Weights of a small image classifier: 32-pixel images.
Rows from block 7 of a small image classifier, named by matrix and row number. Rows with one number within an expert belong to one neuron, the router's apart. Each number is 500 + 25 x the weight over its row's rms, rounded and kept within 0 to 999. All counts start at 0. Numbers have three digits each. After the name is the row's rms in percent of the matrix's.
Before each expert's rows are labels from the 100 images, of 14976, where the router gives the expert most weight on average: "responds to" is what is common among them; "patch colour" is the nearest of a few named colours to the mean colour under the peak. Only what is clearly more common there than usual is listed. The data: drawings of small networks of dots and links.
# router: router (model.blocks.7.mlp.router.weight, 8x384, trained with AdamW), inputs 320-383
# up: expert up (model.blocks.7.mlp.up, 8x384x384), inputs 320-383
# down: expert down (model.blocks.7.mlp.down, 8x384x384, transposed), outputs 320-383

# expert 5
responds to: black dots; nine dots
patch colour: grey
router.5 095:505502478525465529477448472484493512529533519543542532489469487469522498479503481481523530547489489515492481511529545524448510507471487511484471470532513501472474536538478524496516480455523515
up.0 094:477508512517479509493485537510516473549494467508488537507467477528520471494485539493506532531536535499516484505493507520553495493496495504489513462501483522516528520513499490517507474525519487
down.0 098:506424524483484503529551523519497512522523476497500498481486563457542497502486468533494511478465480500508519520529481472510518471476485505517537501528464466525518451522476484538531462540535466
up.1 099:537459499455497462518461494514513481478504477498522496485464471547513499490493514514493511464469479466484518490499451493496470504521467483474507567496472507508502492561474481487472487499496500
down.1 106:499552470494493523524488508449516483544504450505494513474490516485460482519497506495521468483502521517533488510512520529531530502521502510499485458512512523487489532488462478514505484503543540
up.2 094:507493503520491421495481497516504528540492485523536503468524502451522469517513459497514527512458497507529495546520500509489509493528509475482468516533521454508494500485497527469466514553505526
down.2 099:530542495439521544466481484537519497524507484522500473518499513521523536454505511528470482496533434512484500506551479512532539464590511488520508499496496499488515458502489534499466532481530497
up.3 099:551549456475504511483511458493510516469461506437524526517510466489520452556502512494483521484484460474531488501520474500465510492492505499504492496458511470478464550513478485497517515453516508
down.3 103:488525515464485516556469490535472470508555482508469437496508498513487507526489497479520484487528477487475516521467518466504537457527537552476495503542478557528509493531511495484494485517468517
up.4 105:522497469497479465517491503483441502539522487462486505496499541536507466531496463507433493532511461520484482496494477550506486494486513469502489506516470485503529493486493509512501482490531487
down.4 094:482526449481522449494492539519557487502505518497473507485478501467509528523527531465528493477490502534561486486529550507557487476471466528492505506484529486538439542516496509496524531519460494
up.5 105:478551502468550480511531464521467500501516465524528520479499534546486520508482495407542554499478488489506513478487464522489489475507484514521517531499442484479451495475531488512534530534515501
down.5 101:499500513470512525504486523458522520463480531454513473504524460496526514507503510501497477470476496545476470499492506485486442505505528539476536464503525510493504496427499497519465484480504447
up.6 102:507499482471534507503489512485498485513516514538500518481533468474487483512492481495482508504493523478508448477528509515501502532458549472476510492464490547481467486489508507529451527524530483
down.6 103:468481465553505503510490523513507519501485489496514523448500514527488510471485474500495494527476484512480483516476465488516525512498480472565483477508446501501475469522505488508489515487481495
up.7 105:477507448482464553478499539513495527526483497464414540472495493506496481501482513500527536524513523535525550526526502482498525455504513506507503526503548505535495477463440506481474510562498501
down.7 105:547514500498493504509531477511487528499499471532502476516448498474527507455556467530534515513490481474484482495535484514495482516468485460475529447480510496511492463495541464470555533471525460
up.8 102:523499460506537472511466507472471496441470498507527517501495492520479462503479477516482478476544456482505498507481511491539496441498483475478531497535505461450453476468486483526527489470481500
down.8 103:473502509533475516518481514519519502466573486496508586524528529443504508499533499500521503464492491458520511486486470534529535503472493508544518491484549482471502466458487453517484475481531462
up.9 090:500525516503515521487475514503518477490504474501528513509523513470528485519504498512440489511488501486518490518480507536538502462521476470519497454478494504498507498475522511499462482501540543
down.9 094:493506492550547513508516491459495525512517486484550538511511521499536489520567516472552473467495519537526484507502507485488519510475534505491479504511487493493557505539534482494485487535502508
up.10 104:535532570512549490500482475519501496518505496506506511471516494557513495512513547542488507495524507512489460536493480470498526561529487516479525527473471448492498533500523504481514502493518504
down.10 097:503501462511480558529539493525502501476557522477500498538477528499515441528480482454501470526501490510463480483540554541492531451526528508488530497479513502541503483486514564437490529471481509
up.11 103:514510512494524494470453465496510519472528454545507520510522521499534500477496527507472548511464488505485490502506437475468522484518521498531454483493519462495515492535509441507520501505505496
down.11 100:497485502493497500545507485523504526551484461490479527463486442482480565531475539518505496464473479495501490513442499489531499477515478488463519505512528485496517536526516515503456461490544527
up.12 095:479508533509521512450504493496495537495495464508497478485465480485458503483518516502506493505503491504495452489450542504509517483511551491467483522496502496498490510506512500477459530504495504
down.12 094:505522468498491521527516554479502452477521546532469560448519499529448494518485488496545481491506497513511539548503518464469520493470489522508520455473498513455466524518470524512464536526505477
up.13 103:488487492518541497506537514472496524516534485472516499447490476507461490477509505503494499499487512487477494493555492483523479529526531540480458512555514500524503524549516521521502516508507466
down.13 106:495514519497526464524460505498465497472523513498526464500480477489453482526488471511476481488543502495518544460483533453517503468506516534542469469468487526482513484472488513493534500473526488
up.14 110:527498502530504513446488502503475559534458519491531548512507503506506493451456516539522468487457473540529474495493479512535491497486474504501510540493511512474453481538513523467492476492530488
down.14 106:441551459545484535506495476474503447488498546463492537511500475482492481515496472474502524502499528505546519508508484500499529482468527529459485563443466467487496519491457516528513481524540469
up.15 100:509477461468525478539500523505486509478515479517522490515503530496562520468492468513486535462520484510491467484468496469513469506476488490489512473495520494501482486485506494482509468523566490
down.15 105:491493488475530509485512511517446519517466531484505506489504498526474492479519536510508481489485525487496503469501483466471482548513516496507468538537521507518506501527503562534502501515487512
up.16 106:501498476527510509482509502539498522526535488493447501506526477503511530503494514491517528533513486513441503510514496479454541524502467523516528524499512491547513504436487466505518458510487501
down.16 100:533491508512474519430516463510473498463477500521531457492514496508513495441524463443481515489465529526509509525479508478562520530471550517483530480474494455499511481522492547491522494491521535
up.17 096:448491558536493477500490514456431506474505476491480502480483563553528494497450497479509513531520487447531494495505482459555505522480502528454487511510481507518500514496480509457481480474482476
down.17 099:524519507498493493533501455526517508544508528486539490487485529528508458463497457457528485516463527511510447474500550531547521496515479515474512528508466495493485458485503531469517518494504471
up.18 098:504512486495463475522450483515521523480501496487478501523485425519516492480538494490478509506497534481530512534499486557554547495525501460498478492498506534530522490480482491511504511551518486
down.18 103:503505503467497525476493526482509511492453493449486513474539517478478526534525469513523489498492467534546589519497479546491472472530470560493504509463509489490486467493522500497472515498516512
up.19 106:503484499481512503479507493498514499472463475510477490462523457505498482485493483553492532479490511487495535486476502525477490508509518449493472535500502448519512481461525501467500472494461478
down.19 107:477479473514526502511467500465479513505467545489526522493503540476514481489545490522534505480516525480472483479520485468513481455498484480484494512493548510452486540494497481524526498532473517
up.20 099:502508480490504526434514512510499501511539471513495483488522511475465535471489479464505467509527482584509511518538535495501464517566533523487477461490477520459482498472497529477504512514491476
down.20 103:506471487467468499474466494517469516487510510493503494563500511498494554511523482505516517482488470483524520509503524516484550478531482511497462534478511494536503491512506519490516451483496480
up.21 105:497485524527485502504474480485462536509542485514522480491487518542521490524508482531505492505516481502490489517486483500519457475440489522484492514444488518528527469553536514422519530508475528
down.21 100:460526512551514494521482556499531476490515550529498492470553489491510519502456496485500469505505511483506501496470485489519535512497517506478482488510475546514484498507453480517493513509518480
up.22 110:467491526483525490547533479486526473535481536462495488530522483481464514478512480479522553482499547481522494486450509463462518454490534503512495505515519487493469520450484519497518495477514482
down.22 109:551473510563526507518509503562512523476455496479523473490525471482539509540497519527430483482509465499487507507536502497486552521481487500519522472489523549493488498512517478515503511486483450
up.23 106:497523493489534487493475513464541508486427483494491546528486507522467491520534478537525515503490500487534505490516496476479502489529482494473501517493526476464486471508448482469561500463475461
down.23 105:471443526546469537519536466462513474542546525499524460502496478468511503492496533510524531571518527546475499486533523499477473496524508533533494482547496528516512497528527486502468527469506500
up.24 106:498544494504472464456462488524535497460488466530480487497501508490546504478498483514513531497502500510504522503484532455526516498505461495495501473504469472487487525477512512515520513511510505
down.24 101:479535497499515510472461505459498506490493505510514495491547489457468528477527449456483513511529571487494486495489492530498519498499491451491546479491531492460503516506500490484471502510492493
up.25 104:541526444520527493474527491470491480468499546525468556497512509524511520477477485479486494466484445492506502500532498495506501525545499474500480531498531475507554455501525460488515516497504528
down.25 099:464498496514498528505487486466549524509445516485474452500473475504467487510514506499501552542480508478580517489507531513487503474476490493514536469475512523519507538489492507460497550460448440
up.26 092:490520503455493526485488482460488466528515519466545518506467506547520496485507522492548488495482514512538544533503478536478479523495485504498490476524502481504472494509467507465516475526547497
down.26 094:465457492535503519524506524494483490523475477544495516535496488501497549501520494465494480480529470530511488510540504494538501528506499524505450515455513495520481501471558487483468565478490458
up.27 108:502523525507520497495452493492508498516492488506500457488482488471526495500462545531514485472493497513500511483496489494502528479530522503507473522446501525499477518484503502519508515492531479
down.27 101:531502491497480532522477523491508498473515541496487485527510481523505522517524504473487463519505504503499532549473531473490472457516485484492501487550486506453510526519466494492494493499496529
up.28 106:508510457496471465541488426474496560470500476490542485485474490470523474501484496504483548509509474513510483503446475505481513526516440458508475542476496490520505561503514521482478479488505483
down.28 110:521528512475455488471478515505479526522475477479589467489487505527499561489520496526456500525478474487491526534462526458483496498504492511524508451512548503527509501510502537525513493524479468
up.29 089:502531535500514520519533511505543476510459520539490529494524482546467493486499491484502507506515486500494494513489514478525505480467512516517476543501504472534528520508560510545510482473487509
down.29 100:482485532461495489502489531467477481527547462488512503508538485486482486551489524485523464490509556553514511512472534557520503521515513496486514522482506501484546470525500509524543521503504443
up.30 090:484509513498502515469506565524510453487472453457505492481498498520440501539531491511540519466486487519475513509508482549508508529496514455453518518516493462457498537465480494491492527507515547
down.30 097:519538540479480527507474514452487483521535473511498472516491478495532495508494514500476475487528523470532479514480499521489466511504518498505496535517489479526541477516499512482502510501518488

# expert 6
responds to: nine dots; red dots
patch colour: grey
router.6 109:510462452544507486516498513502493502506543529473548495462469494486468489451506517486531528494551451481497543530504514505486483467520497465524526491494497491521451534511499544506508506511478495
up.0 100:543494477497499511515505517461474495512523487519521492463477545511506534516521486456484506540523475483474534469470512462481502489533517548506471480538503475504518473484441498493525496468510547
down.0 092:505529526478535491485499529530534493457523513524526514488488511494471521474514537480488510477502481527497492533472481529492465525475507493463479487498474549506464520461493502535513470500514512
up.1 095:500522532483498512422492479530484508502484504476522486465542448496502503450540500535489453502538490483503480498501462503475527489517497503486495494453548524505496527526481428488506512563499483
down.1 101:464504460476487497536476466518472545490502493492472492481472478527506475530458554527518511497485511495449479556491535553469564496495488510491491548525498513470515471506485467503521509499504500
up.2 097:529482509477475458505466467466454541509505476543511474489491456522497471498457497468470488535485504507542508505494493500462478531504482540533496479469500511545516483500495506473494489509491573
down.2 105:471516511477542496514572522509498514514470512422478514487489471520510515482502526560498482535440564519495489503493446494545460517516449467526522510517485490494460487496503477493505501495475465
up.3 093:518470567486497525464490514519535528486478477512500528510446453526508507518466528509462518468535468500493475482481512491502475471502460494506501483505496500514593508516495509509508494477488511
down.3 095:465500483520480483540492545519517524496505511523524475460480493481517515508417481502496536484449496511477476533550495492522560450511477450516499492504479477468543462518483462513489533488486529
up.4 102:473480478553531471477499473477508536447493483520508522533499479484523505438494515448508519454497536462498498496483538482453571513532475472517502488525511519491513485448488494509472506495507508
down.4 100:529460475495523482503493519594562508501538506460505481513490490489477522491515491522461508530495505530492493516496508505532512501493470504452530495569507486536488443473538500482539508559505523
up.5 091:492483483478492534516496539514501493509469455494476492484505475513490535455506516478489515455532505559497456532499487495468547540494542488478452539476548512514491463504508511474476512461469543
down.5 090:485505533524518486516464493495468465486529493472455501471489508472496480512460513452486524468510537474504505498465492527525497533508527496525501518544466477479487519480501503503461493476516487
up.6 108:496525502508510497488516488505495523523508505467549525497460495504514476511481461523479479527513448499463503496491487448514490535498495463502489520488492508443508525552551541450513482502497503
down.6 100:499479473525499477471496504523520516477462503545481464525512507490491513482492476485537521496531494523515495501487464475512480526496543473504506493471509518508499497512432513517507517532447492
up.7 099:476512484460508494488494500472503502493534478509458491441538477498474515526470490507519525506513494505492509512528464511502503461508538562473509471481497481493491480498509519495509492525529482
down.7 099:513528513533521509496492490491506503515497478488484518522505465457513479459534514461458525498486477462512509466528512520525518508512446523528473531506509505552477477464541482545467519499507535
up.8 094:497512483474486519477501479496521494546524476544509489525507478483527493520453510522468441499487451499530469496496486477501467544513502546491496497552503514458461507496512490536475512540501511
down.8 089:505508453537492497494508508511491553491451530533527500482471514514497489506540435464513488552485543467498506520456536516502491519534471480490450476480484489506474489481487468522515446454499511
up.9 101:488491484481523505447507500491528470449438521489537520533487460490489460452482524488465545559478516520478570464547526510488509492510466502526493540457505472533457526519492428521538459445491503
down.9 100:522493492491495491525470553534517503547554530493495466509494489465490479541519466510502465491504464451474443540500494468528517508504578521480485484469492534521503464506514554502517520500470476
up.10 107:470500512457497464498524543519524463527496513492515487527522498477469520532504531499475546470477495480491504504507496465517508505552558509477523508506507529473516511479459473487460498528497503
down.10 102:549504509516508520496473492481467457512518465484488544485462506483489489500489479472484492474453565538505504508481558515512464510497486488541460514473476514479527523490483491489507503497529503
up.11 100:497500508497433526494499507464489512541479469484504463505492495494484531433495511508489476449476509449519483458500529535561528479506510515502508486530505465495485470518484520470508554522523513
down.11 094:479463467531563516487506490532478474490545458496443513494511525463501522505485512509518479550471455528552508504465498474520490519497463499469497460477505515557478498481506513532456487510492489
up.12 097:492480491463507462502529524533538474475494485503509538502493540470504521488528523504443486527521533472512501506468482469523482489534507499543479509487529492524498469555515506580532512458488511
down.12 096:555497442495485500501510527496521499510473480535520501465507522508455517499488468504478481530503535481511505471486519474540576499461538461465465518497514511471537529492490494474493531468501503
up.13 097:487513497464522490481502521466509494461500512505527463546494520497501494498512507517525496474472473494515474534485502469499509475520491537480470486490511526531490509478518530529468525514439528
down.13 099:499498537482504527505519525513501520488497499482508504505501501483518503489519523545493510488501516497469510541486501482520505514496538489479507474488456503445513514517485482462523470490466526
up.14 100:503504529536531482465481494514473502478522489478517498503483477501558473493463506492507490519469510499532461493439528511502502471454519521481487507524476493487497506512486468459481482499497516
down.14 104:474493528511531545492458480528489508479515549510467528521472525495496524515490546489507452480467457486492505548519450495513485473493501489475520478479530479512468435511485518542490512505475512
up.15 103:506479546514464492502529492470498497496527485486555497490491464489506495470531503510488492527522477446515478524491486511494506510507430490481493471479463518514487522482458476521537525498502492
down.15 104:499471462494508455506479517513476519492517470485509525523473532470509502494528494504514475477522447511533515497513495493487498514511516508470554483527530461542495483468541541475500501513530535
up.16 101:472524538494454494485549452505523513499446471500488500511492482520464480468520493495475494491463493480495497506521512507491521506485538543512469494487472520483488482534488494528503461507512508
down.16 102:433502524481498515568500484464474497459484479515457496473506479482496499510500486567539545493504507534464463495448519539488538492478541495459516544510484463530484504451476480531504494530475473
up.17 093:506520517492520512457482468549510557514532470517490535524491504539509517477576547525523463456476538477513482484548491515505497532459481530507516488520494515483482507476467490495491446469515489
down.17 128:475525488467519489465488471521472547477480512504515502517529467481536497464521501479474483493538508487495505498488429502479480507557516477513498505511532510520473499460435493508502482469518516
up.18 108:472491536489456495504496515470531540520520513495510471492536520460496535503461521516521473482509492491470447479505534505502468491480510498485489498529501515444529534505498530457520517473523489
down.18 103:544508516534508525522496497509504460489492497488523493516480518477513502508496484513505517506493513443496550506528488510479501487510520467529573453520511481534504481533474514484484527462519492
up.19 085:478494505466504491448486527500502504515512508507516536512500491485514492460524486495460515501497528462503479525514493526465495528503487485506479503473499490489542496535504465469471479531509509
down.19 093:478516515471506517504496484493488451478507436505506493527472532495489511510497496563521531483506502485517516484492558498499455500497523514480466503530500574472498508457492517494503513508496502
up.20 108:482484520540566469514514516561518472512545501495492481466512502457496524497482540493492515504449512509480486555468480532459516504469484485497493500506550527515507494462507465506515501501511524
down.20 105:493492483460513520499501489512471488513521489443512477488469513477477531529592523492509489538489500453496464474519527504481515462522484482511464493519505481565467490484496505479528491512476518
up.21 101:489516481553501489460498505478470523529469492527490486515484501520487531492523512570458460509477518457510514497481499499506478480519475451471503519468491449496504471509498436550513521518516505
down.21 103:493500518490469471515484475502462550508459526538468507517534490532479497475468511513545478465530453508539473475470521523494498484505534528458500479520485553501520463518500496508504515494489489
up.22 113:553492454484486488519453481474512481540487489547495493527505513473499505506542489518445537500482495542488446486448526529492500490504500541502482530503469509493520517478453487512493482481527506
down.22 111:515487488476483550488537523477484490501493528521476483492508503543499528500490507467486481490468487511477480539531527511506489456487492524487469515469469519513492492501534484511507527458470478
up.23 100:484474560506474514484477479520480520544518496501455498493504477526512476494512514471482508506495497529537509465484482511479507507476546466506541516484491488535534468480523494492493490558531524
down.23 102:515522496471519472491483476453503472488458498467506497519505512493455525464483502512522480512484510494470493530531473478509485545501512521542514451491523512488493503510542494516482476507541463
up.24 096:504482492508554539461504471473538521503492495491495495498510488477464468517491499522488494476494471488473549508476494464547476499569517479576495473507514501457547479496533471491482448519502507
down.24 097:493566498502500498503462483518503531498526524438518516526504527536514520513492491464488518480522502498484492516539510471508503467464483499462453547542469537474482479537462493500529489513470508
up.25 093:456499524503498517477523494477492455475498511499535569494502494510502467541503460470488500493457510511520465499489479540493511484473501572496496463493503507468508464509439555477475503518480500
down.25 092:560508506521508483538478460544502494521497571521490494564500491470501483517471541481469462542495482523470483522499505484537505471509514500445537498475522481486470515494520499525468513445465522
up.26 101:518488524489481462502467470504458500496557526469488486530525520524486479452504506507465544506492472490520502474472482499489525530502533506496540470515510549507490508496565461488502525516475497
down.26 095:482510498518502504477508492525545439487435519483523501526520513513515489493456527490520486482559539483487501507528481496453537485483489499491510528506495466505501467492477495526464504513492497
up.27 109:477474526413433480450468506476470515476491477500510463492447528493514529513493529496504486496472493527501473498502488514460492472537492501573527511501514524481476501494517506503494483512475490
down.27 100:514486547528483496556489508504480496490502519494516471455554514464538426479532457527515516539534477522470509516482486468507527512461523526463518483469511480505515489525498494517526481447476491
up.28 100:506507525503473516547492490527513473506483525507477491478519518476508470487537457477484528518538475511473508494499548482531501486528481530477483501522522506525502458507518480501519522520542515
down.28 097:496477493533503493482476503481514448530525517544508514527489463488484508473530477547521507511492487488503496482496491515483495556543531472520466527500509537454471502495492508492495460465526495
up.29 100:500510503528528493516470517508506485522472471504519535522470485541527455464570503519440443538500507497514462514506468514555506533487484570524470517515500519494490464498519476510542517502460475
down.29 095:537484510472524484539529526467494525463494521513525513524518522476493522509498461517512527497497510488530520521522539519560511520563491516463507499478480489484504524516492526481506488502500513
up.30 095:480522483512479516471472500521497510500528469525557494438489474523538486510492493518479475533450463443473488480516485527502492485463502482537544503487491503499519463481484514466512520478539460
down.30 096:487491483490471512552477492483468481546491519498502500461505543445490502430485479512542495489533476517542503516503508501466471508509456496495466453455484491540477497503511503531515499485493468

# expert 0
responds to: nine dots; white dots; teal dots
patch colour: grey
router.0 105:514497513465457507466501524457514467505457479516505508514503504490455541505516454481501497493490542522483456455514511478473501502511506512489475471504472492475498479510516518517528497523533522
up.0 089:511523517522488547485495495495513530513543529529452494460546530462489522506473495537475483510508512507487489493476495495522503508490505481474487501497488476491491516466454531529513470502486534
down.0 095:486492484505503466510523474507530462467445480470554509480536479574478511497538522507531494500485497537503492467478528508503533495469489510510454533505518494546488483489564472519535499476492511
up.1 103:495513544478478501506503509483484525495458498519482495517555519486507504521509483542512453459532512475520480503442515508492541512519496493501460509465508510518501550565535462546485476545501519
down.1 105:495507488530491491498516468494515494469454486499530485525508509508519485450545455536517515521476464512499503480507491502496497502486524450509494474471535508496494441501524481482463539507472484
up.2 096:508555500536460496527464500497490548484480486527536519504513526465544530461477473509499504526503532485502498477506499576518471543518532509533490498491540533504493477503472503505514510514534539
down.2 104:503509521484501504474486512528494509506487493512506480524472527494479452498512477479507439495495501478473499520495464461491477479462502553491489493501494475508522481491492510451523477527529541
up.3 092:485532468506507492452557499487517483487502513494498526507491482568480482476565515499522473482509464478510499526494467479486516510541535524542507498483536486512489542496497503491511460550485502
down.3 091:490499497523498501529544549482515512492526507488464516468512514474469477532543515538509501517460483512507463496519497506488451506511461493528485526493495546462477480557516508507488483477517482
up.4 106:529517496461473540498492499531454501500529511499515529495483505468521464483541492516479545495507492466466525517496535471485505487459459542495502465534505540518528509451527496516494528563541501
down.4 106:491513497498469505542493515495497479469499464454475480468497519501496519508494473504491517494477525476542499531548490526510467516511506487538457530494510487542494483501468525479532472465490479
up.5 112:512506494500512489573476497497505513497482508513503466515509501485491513504497518488458458488479496528525516517517491490502472498547489456486506503473440506502489516481454467498501489507478497
down.5 107:474457496513502537493535501518491504491470544457531562521512483479512478524552490501498475484506457511523487509477494499446503532515478549493488481448512477546508502510500483460483514494465503
up.6 103:521540477510477468478480490517514478483531513496519508499478525525493492524528484502516498500534526497524474505510488489527490520507483541477512487521524555524529497499530472422487496526454476
down.6 099:530483483496488486510499523492494467485472513488510501551486468480488525458499501492490523550488462497555520473522531485491487479488492500500475467456496493485492504532508542519494490489498492
up.7 097:477517522462508465574498516503513494461467487523492509515498479517504504516490489504533485520529504487529526500503562488472481471445546523508513466463481505512487506448487505503490510482522520
down.7 092:521522519526500517516499509517505492457504494464488556492485512542546504527485536454489482546461557476499504521476507486513514510497491491509497506503459518510493504476504452537490529454496470
up.8 095:497479539481511515503491478518482524485536497513453455508490543515481541502508505501499505509501506500513507492490481500522507516507484485484489512517526468530500496499485498497469499534493475
down.8 095:542499509492568451460460519505472479520519461496489485488460473492467503529503494502491528509484490506516491468486485540490472491535529482521462451431494499490478503512474522510525526483464489
up.9 091:517538530457492483451465463531481533506493515522487498501502530531496521515482558483531516468507570472542469477521475459475456487529498539493530504459511493449499487489513478483530459499513510
down.9 106:484488507542477448507491519536515550504565517504523492533484505530502468507507469516518478504511505503486518542493487449536498533549513488444522512481505500540490482488516527481508516533510474
up.10 094:485492516483474480521506529515449492500509527453510473514487518520536459524494506490480478529515505520521523476474474547496536465504493516485516482501488504484522497526502531484448471503470504
down.10 100:526485530508511454525426514487472489506534473481484513493434494513489443528465482530473503499539504534524553560491532487519495466517560514532515470487482498464469485512541502522479466482486490
up.11 101:512490532504466527518540514448478497551509482491482508551506498497484507529544481496517532528535442484522513499520477503459496486497478524560486450496523487516479497493534511528510528521464477
down.11 105:444478486499528522511483514521517472527529453511519485487507475498484529519516507525523515518501519477494462496485532535513466481510516465508488532478492461502534457477545513499494475470488554
up.12 099:479479542505474494533511509509453537483547515501518515464531517481490501490463532542500531529496465490526495502505503507515456520475541523529513500476492509521486459505501510475463491505460478
down.12 096:483492475487503537545535522499543521515456514471453514518510502469497475477554531530462522541524482465496534501516517497498525466482487463522477469494508471460490493477471497534467544510488509
up.13 099:498491445503532467503472499496469514537545509488480505505483501476447498500538525478515511537520498524454469469461520504528480516429530461489474479496464558504464513521502486473446492522462504
down.13 102:490492521495460489505501455532501500567504501546521484501494476521515490504486484478546503471520452499501485517499512545516527512455545492511486532535403497529478510469503485471484481531459575
up.14 103:528511548502528469473492524490502497528459512507520509512484485525484476519469481537552524505481514456502489476520553466453516474498487455510509520457474488540500542501475486477448485529493467
down.14 098:533477520487512460504533482499501513485470504477541507505487485477492531469482461509485548495498511478518507516488490496523507472494474453506475458494497538488502497508478466504496510524514537
up.15 108:540500498499471523451464545467494499456490492470469493505502479486534488497500516507513538514446471481473452507499509480452469494517517509484510515500516458514520496521525529506472522532493532
down.15 104:475527493522462475464501473488514505481457496459518513506495468530486496484488491502533494508506482487488526504509501508525525491495496507474472516469511492539479519471554494526501500480524535
up.16 108:504480548509529493525440463467472519483478498486493522506536523511478516472513498490498494535496531537522498532490499480507481494454490513464511492454488499456496508526475496511485498490489488
down.16 104:557501466510518539502538518495545533508514457502476453475483475509510486497481497549475505531501502531517527477521504524469484541482517509518511474493493519539500490492510559470495526481490525
up.17 099:545495537490494512516493470520494491468494489507497524459509503525547491527483496505483468542471543508507510560545542459529507506485505477498509509524535548556530503485467467525492471500486494
down.17 104:501510484521507513516539513459470526548533507447551525478480491473510479501558507478506479547499496457508499528449512532444480483530498531526481506482527511524524474543502479503461527512507494
up.18 094:469432490495513514506531513468473499507504499505513518540519470451510515525519549502494505499535525506509507511485462471509527479536469462519469471490497539486480473515485506484509481500501495
down.18 095:530513515492503507528476472550498474515549534491494509557473522515500480486487517522527488474488495504500576501496480449482513515503521524478451511463524472493473521499471470465526506531510485
up.19 099:517533497491510490490461426504477492486486487479514462499521479497488463494518497486523479495501448479542529512488523483505493531475510443538484465516520523474479523547526478487526532477485492
down.19 102:515526509578501474500528509448549539552479488490447516485514484464474543468486530466488499510507523503486482503479496508490512472461510540507475496484516507481466463479486481527511521488535478
up.20 095:477542497511529468473487493514477502488466519479516507499499475507500485492543517468509477402497494531511509523495544529484462481495481501518504551493517523505481517531483530530506485526509447
down.20 101:458506492481483438482475439459523501460519518497495475506498514502506468520436493549507517481480505525486493545552535507493538505501529516495486485487516523437499508561487475507518483490516480
up.21 106:482532472535501487547479487557431488506507526483503560461451475510528498482515528512509486526480499493503527500512483491467515509491511493489558472496497453482451509433488487495512518478530493
down.21 101:512507512491549511491537497502494451445497515508474506537519535456511487487536493505511467495534515498476476520539530514519507444488503537521481517541465543489496463505498467503488506515491505
up.22 100:501497475528494470511515514484514486473470519530459506518493514494519458480455514463520494492506485503507468497515495531475486491505505490510485540497460493539544499501481511529498491488514516
down.22 102:525509497481512471484516489451466498469476480509480529470507467500515557502502417481513466493535551521459486467462480532473480481515510524510538496507482512495512489499514493540493510475550545
up.23 094:460506504452516520496534512507484482481568487478493493504511496521521492485499532522532483523500536490506501516507483482536507501552519486503488502472532499489495516470541559554447469493487467
down.23 094:474477520495503486486497512463512524503488486557451532511484541461511546514501474542475536484524473525500493512465523522442485533498512546504486551520533492511499504500463504455486487529495525
up.24 096:478546561492488502501494564513482526501502516485456493493450498495527499518472500527500487459532497537511536489490518498517496497501501491472481523516522460504485469506503535543515524486485475
down.24 097:489521494517503518526496485482437505528508501515479528535542510527514532459502510546503534513499494475502467474514521490451507491493481518573523529496458497488487525488531499492513508502463490
up.25 107:505504491535526496494465528482542522512526537493458476480507502489456493516485506504485527504516492477518489496531469500506513460536490511491472544526496490532527497500446527527476507474532459
down.25 101:501504501491474515524517502525526531520534478515490489505488524527502508479457499457497505481543517508494484470512498512509467494530505479499527456539490531485520488544573546481536517472505531
up.26 103:474482536487482513526533520478478496515535486494510460477489463509549516477506465472499535535530486494529481522469530507528533520459548513524544502522467496474487518474477512492508452510452513
down.26 101:562530505497503484482500479488509545482454484464524486501503490506502503485446486511483475541508516501492533532523490518494469487512493511506527460525492485488492547509484463496503461510539537
up.27 100:529485512461517505513484521500496514470525503423548524503516480463497498502477511473529514468496504481523528505497416486517501483515464541512500508491566537487498523485482492486487512560476515
down.27 102:468484503473469517497460473500498473503515530504523471501516499520516519506532506494505496516504499521461466497573527486484456501461500479513476500472500478454547507513512485492519460499499478
up.28 099:542488543494490458473496489457520504521505494511495512480461460528493490491476487505499467460496539483573506542475474498521522544522520493498502506522541453530485525532484485497536481487513534
down.28 101:504487491519530493494522501502527505481461496510503480509483538502538529494554522496520514548530490508452480482475533499482529513509491464491519482472557516528453517512513503489509503514475483
up.29 102:506507515494503507450520482498497437494472493530502521485516530512495492507516479502470510470435526482528465535469513499487537495469530500523518506471465518487518531516477532499493518494483467
down.29 096:532483437516505458482488543525496516532530464529488505509494513497462494455497505476465490500539512498513471520486477489523489501459512474476516469488518452526506490537541564523555469523528514
up.30 100:508517573496506564515489511502486489487556447497470454462505517512496518504471499558467487483501487509476506489481507531467513530517535498490500502496526529523511493481509492477503500523482532
down.30 101:518457535486506486497484479512493514453479537514506506519518484493466513505480474506452512520483481550455508490512468473515532479536502530435501562493489470525483510548465501530483501450494482